Weights of a small image captioner: 7.72M parameters, encoder layers 14.
Rows from block 4 of the image encoder of a small image captioner, named by matrix and row number. Rows with one number belong to one neuron. Each number is 128 + 32 x the weight over its row's rms, rounded and kept within 0 to 255. All counts start at 0.
After each neuron's rows are labels from the 100 images, of 14976, where the neuron reaches its highest value: "peak on" is the class under the peak; "top examples" is what is common among them. Only what is clearly more common there than usual is listed. The data: rendered roads seen from a driver's seat, with toy cars, trees and houses.
# fc1: MLP up (encoder.blocks.4.mlp.fc1.weight, 960x160), inputs 80-159
# fc2: MLP down (encoder.blocks.4.mlp.fc2.weight, 160x960, transposed), outputs 80-159

fc1.581 [129 159 142 158 112 111 119 126 154 139 134  91 162  61 114 117 108 159 189  72 108 194  97 129  92 137 122 106 128 111  66 109 133  96  98  96 123 128 140 180 149 109 128 132 124 148 148 163 115 138  79 145 155 110 162 136  80  61 100 160 155 165 114 162  78 118 171 152 146 108  63 138 105 123  79 139 128 124 122 104]
fc2.581 [114 120 118 167 130 116  56 153 179 149 160 214 132 173 124 137 127 116 133 134 125 134 142 122 107  79 138 173 107 112 176 191  82 166 162 205 129 158 196 132  85 142 111 152 117 126 125 173 138 100 166 179  82 162 128 178 127 149 137 143 141 123 143  91 137 135 168 186  94  79 111 148 127 123 106  72 168 102  99 122]
peak on: truck; lamp
top examples: lamp

fc1.17 [108  98  97 120 141 149 128 120 170 134 170 130  85  70 164 162 103 133  88 133 169 138 131 140 164 159 123 133 133 132 130 171 101 114 126  98 176  88  68  91  75 153  98 107 119 127 160 144 139 146 176 115 149 140 121 130 101 145 138 131  94 136  74 128  79 146 113 158 149 150 179 139 134  96 115  82  33  93 144 155]
fc2.17 [146 117 105 117  92 129 120 113  85 106 153  97 112 111 123 141 120 160 145  76 164 124 156 153 130 119 166 123 139  88 143 152 119 134 120 134 183  83 172 118 172 145 127 161  50 141 155 138  99  91 115 126 100 129 109 107 184 153 110 166  86 162 168 162  96 151 115 149 165 174 157 179  85 167 150 128  54  88 161 161]
peak on: tree; house
top examples: tree

fc1.703 [101 143  87 131 139 163 219 216 158 103 112 165  93 146 125 176 133 184 144 124 168 165  77 159 171 119 110 130 135 125  97  90  64  92 169 106  89 130 148 152 103 127 153 144 169 107 118 126 187 144 147 110 109 118 133 141 117 129 119 189 101 105 136 165 136 173  95 136 101 111 113  53 141 101 134  77 159 155  87 119]
fc2.703 [147  97 108  92 135 140 114 111  52 146  81 126 121 105  83 151 171 137 160 162  85 128 157  85 113 105  72 135 114 126 197 128 138 141  94 159 195 171 108 152  79  92 151  88 109 165  80 172  71 146 126 130 130 127 131 140 134 115 154 189 134 134 145  81 203  73 177 172 134 111 153 106 149 128  40 155 116  90 149 124]
peak on: house
top examples: house

fc1.249 [135 103  73 136 163  90  97 136 137  92 134 133 164 128 163 136 109 132 128 102 146 143  93 136 176 109 146 103 136  80 176 130 146 141 168 130 179 146 108 158 129 137 110  91 140 109 108 124 195 112 171 120 134 130  79  74 138 130 118 149  61 146 136 172  67 107 106 108 137 147 185 164  93 123 127 180  72 143 135 187]
fc2.249 [ 99 129 110  37 125 232 127  90 116  95 150 111 145 153 109 174  97 177  97 161 129  99 159 127 114  90 126 136 129 120 102 122 126 145 116 150 108 147 123 157 180 135 148 131 131 160 135 130 101 143 111 115 200 135 186 152 151 121 100  86 151 136 115  74 168 154 139 172 104 155  93 155 116  64 159 105 108  67  93 163]
peak on: tree
top examples: tree

fc1.759 [134 116  76 128 175 190  71 117 142 114 121 137 136  88 118 104 124 197 164 148 174 128 123 148 139 108 123 163  98 125 104 124 184 147  96  64 128  99 148 116 144 113  78  72  97 100 143 133 150 128  98 169 119 101 154 171 123 173 102 152 179 136 134 110 140  83 135  98 117 108 121   9 141 158 154  84 135 105 107 176]
fc2.759 [ 63 150 143 131 140 177 128  77 142 123  94 137 121 130 169 147 117 186 169 149 144 187 105 119  88 170 160 108 112 130 167 133 139 168 137  58  87 146 138  57 109 125 139  65 143 140  91 117 140 141 116 119 123 142 103 190 126 126 119  99  79 143 175 146 170 118 170 131 133 114 124 119 133 150 156 104 115 135 120 109]
peak on: house
top examples: house

fc1.255 [127 129 105 156 116 161 120 143  86 133 152 112 108  82 104 114 118 137 103 159 129 156 142 126  68 122  85 188 133 120 106 126 141 158 185 135 134  96 173  86  95  87 117 161 136  95 160 131  66 102 111 116 144 131  75 184 133  99 123 115 154 108 161 157 127 130  92 163 135 123 116 111 150 145 120 164  76 157  92  95]
fc2.255 [116 146 167  93 143 113 142 133 174 120 141 114 135 212  50 138 153 151 190 150 174 116 101 122 134 125 171  61 144 161 121 133 112 138  95 173 144 103 116 136 178 182 124 108 107 113  67 112  98 126  25 152  94 120 171 103 116  73  99 146  80 115 131 115 156 182 129  63 157 164  80 122 131 170  92 107 114  85 125 113]
peak on: tree; house
top examples: tree

fc1.112 [129 151 126 139 134 107 123 190 142 221  74 141 135 119  97 112 145 183  96 114 142 140  99 144 139 101 141 136  82  61 105 107 113 140 154 119  87  60  61 116  78 171 124 166 163 151 176 111 135 145 134 102 139 105 169 189 159 168 139 120 196 151 101 133 137 143  81 152  60  82 110 157  59 139 102 147 126 134 122 126]
fc2.112 [140  82 156  64 175  86 140 152 178 121  83 151 145 151 149 133 209  93 126 125  92 140 151 117 119 112 128  57 112 135 114 163 148 186 196  96 113 135 113  84 151 130 123 163  93 137 137 132 100 137  98 126 173 111  99 135 159 129  67 146 147 122 188 135 124 153 136 188 125 150 127 167 104 119 139  58  76 165 155  79]
peak on: truck
top examples: truck

fc1.116 [113 136 146 117 160  86 120 166  93 132 121 136 115 114 135 141 150 101  95 107  74 110 122 107 184 145 136 164 120 162  92 148 167 102 148 113 140 143 105 147 196 127  99 151 143 144  82 133 157 106 179 141 177 131 189  51 106 171 118  99 125 152 175 119 134 144 135 108 138 155  98 103 121 128 130 125 105 183 146 105]
fc2.116 [ 78 167  70 121 173 156 127 120 126 102 162 157 145 110 150 135 111 125 166 138 141 118  46  73 100 135 186 181 103  93 119 159 125 167 149 191 104  74 155  99 151 114 157 182 127 114 142  95 110 152 150  87 152 167 109 140 160 142 166 192 132 134 164 104  74 162  98  96 146 171  65 121 116 115  94 142 123 109 152 128]
peak on: tree
top examples: tree

fc1.383 [120 187  94 181 151 123  93 111  80 155 121 107 143  51 111  95 166 158  97  95 109 144 101  35 104 104 113 126 108 171 164 133 137 125 135 196 139 144 114 142 155  80 172 121  98 133 186 145 114  92 140 142  92 125 152 166 134 133 118 179 135 168 202 112  90 142  64 146 108 179 147 176 147  87 119 166 119 118  81 123]
fc2.383 [ 92  75 134 108 142 122 164 149 191 141 114 201 163 133 107 109  79  87  91 160 103 136 157 114 177 162 163 110 168 113 121 108 105 145 117 119  89 161 123  99 169  92 129  84  96  81 139 146 129 114 135 122 108 138 134 165 107 148 123 117 103 169  83 138 172 110  81 105 114 140  93  64 169 112 151 152 208  66 172 126]
peak on: truck
top examples: truck; vehicles: two

fc1.603 [192 175 173 130 131 112  92  97 189 128 112 131 136  88 124 111 123 147 110 128 105 109 145 130 125 119 125 140 106  79 153 158 112 136 172 140 144 101 160 136 127 123 137 117 167 213 132  70 109 150 167 167 108 126 123 148 177 102  95 168 117  98  70 146 145  69 145 132 134 112 146 158 145  89 100 166 103 120  83 126]
fc2.603 [129 154 176 133 125 177 141 133 115 143 168 147 104 100 187 134 140 158 156 117 141 143  77 115 140 104 121 118  66  89 130  94 125 134 183 139 122 126 158  90 115 153 123 150  93 132 151 141 107 150  75 139 106 101  76  86 151  74 122 160 142 117 177 121 105 147 126 134 122 104 155 153  84  97 186 120  71 186 154 139]
peak on: house
top examples: house

fc1.557 [148 138 163  74 104 112  81  95  54 106  88  84 103  85 137 149 136 108 107 120  99  92 134  87 164 143  86 171 112 152 125 144 115 153 218 117  34 105  91 146 181 116 120 110 106 111 146 103 164  97 163  92 146 157 123 118 137 104  75 158 104 126 146 122 122 166  81 154 141 142 129  52  80  74 143 108 118 143 170 137]
fc2.557 [120 154  86 147 174 110  74 138 152 128 157 120 146 125 122 154  44 102 160 146 165 129  87  49  90 139 198 119 115 124 124 121 188 122 162 206 105 114  98 137 144 146 145 128  78 121  84 118 119 139 127 106 161 148  91 126 140 198 122  40 105 204 182 104 101  60 172 132 104 154 116 132 164 123 101 151 123 149  89 194]
peak on: tree
top examples: tree

fc1.755 [165 129  74 132 148 226 110  38 134 127 121 100 162 103 180 109  94 182 105 116 153 149 137 116 110 126 104  98 128 111 167 135 121 179 100 124 146 161 142 132 106 139  70 111 118 141 157  83  73  89 128 212 150 103 114 152 156  92  84 193 110 121  96 156 100  95 151 141 128 138 130 136 149 149 113 124  75 191  81 140]
fc2.755 [145  98 123  55 150 122 180 127 115 105 161 142 148  93 133 150 125 161 184 175 128 163 112  68  82 145 155 151 127  94 186 158 197 145 187 181 107 133 177 117 141 194  78 121  84 177 105 117 107  98 108 168 146 132  85 142 147  90 141 106  93  91 140 135  77 198 135 123 114 142 100  77 136 157 172  96 114 107 117  77]
peak on: house
top examples: house

fc1.648 [ 65 143 131 115 136 111 155 142 115  72  97 130 186 122 122 123 155  82  85 129 172 145 171 138 153 115 153 141 169 114 161  84 117 147 107 137  78 146 167 113 141  92  92 125 136 148 140 138 120 156 142 105  88 178  91 146  45 105  75 122 192 111 172 164  76 176 210 116  88 179 132 157 141  70  70 150 164 107 106 118]
fc2.648 [ 94 138 170 124 108 146 133 145  94 152 135 180 122  86 125  99 110 158 167 147  89 149 122  86  60 147 104 104 102 125 143 148 150 175  89 119 127 160  92 123 145  54 195 115 112 127 122 138  78 134 112 157 125 129 128 137 144 140 141 136  81 120  81 162 164 100  81 168 158 103 112 130 136 160 117 176 131 145 107 138]
peak on: truck
top examples: dog

fc1.120 [135 150 162 159 229 113 101 138 162 168 141  97 131  59 154 139 149 138  82 115  96 102 114 159 129 156 108  95 140 118 107 169 155 126 146  96 112 133 113  79 162 123 170 122 139  69 110 124 125 128 160 120 145 132 151 129  88 160 194 119 123 175  77 105 137 164 120 170 165  72 128 133  65 129 119 147  72 127  99 110]
fc2.120 [149  97  96 107  58  85 156 143 137 108 146 131 104 103 155 158 167 130  97 140 132 110 144 105 175 193 116 185 162 123 141  89 161 118 140 186  50 148 173  66 101 110 104 199 114 164  86  99 234 138 133 111  59  91 151  96 142 135  74 158 145 119 157 126 149 131 147 182 117 180 107 125 144 164  88 138 144 142 160 157]
peak on: house
top examples: house

fc1.352 [129 140 132 137  66 106 142 118 124 113 133 125 145  67 133 112 189  95 171 138 196 146 126 119 153 164 117 146  76 162 108 207 126 146 153 129  92 150 176 133 111 180 126 164 128  85 105 145 140 125 180 114  37 155 154 151 111 138 117 113 129 183  93 181 110 141 105  49 191 159 142 188 116 107 136 145 126 152 115  55]
fc2.352 [124  85 140 123  99  69  74 157 174 128  94 110 131 100 108 123 131 133  97 227 143 109  97 143 165 109  53 154 132 104 121 110  93 108 171 169 122 111  85  91 130 163 153 148 143 167 161 135 139 112  68 107 161 119 126 163 178 155 138 100 175  95 143 132 109  88 133 162 118 112 195 167  93  62  71  87 148 171 119 194]
peak on: house
top examples: house; vehicles: zero

fc1.171 [182 131  31 159 122 154  98  68 129 110 148 123  94 126 135 102 110 104  52  85 191 100 104  55  72 139 132 132  97 140 141 164 129 132  76  99 133 155 116  92 112 152  90 101 132 128 155 138 116 139 151 109 164 149 120 116 121 121 176 135 133 153  92 108  99 120 152 147 188 169 145 166 153  84 154 113  31 112  86 156]
fc2.171 [207 149  95 124 105 141 185 125 133  48 107 126 148  95  98 111 116 152 172  96 184 152 152 117  97  98  88  99 111 165 172 161 165 138 132 148 108 105 131  95 128 182 151 129 113  90 142 146 112 109 139 161 147 104  87 144 189 138  89 170  95 137  72 161 174  97 138  89 154 141 120  69 131 117 144 113  88 123 175 193]
peak on: house
top examples: house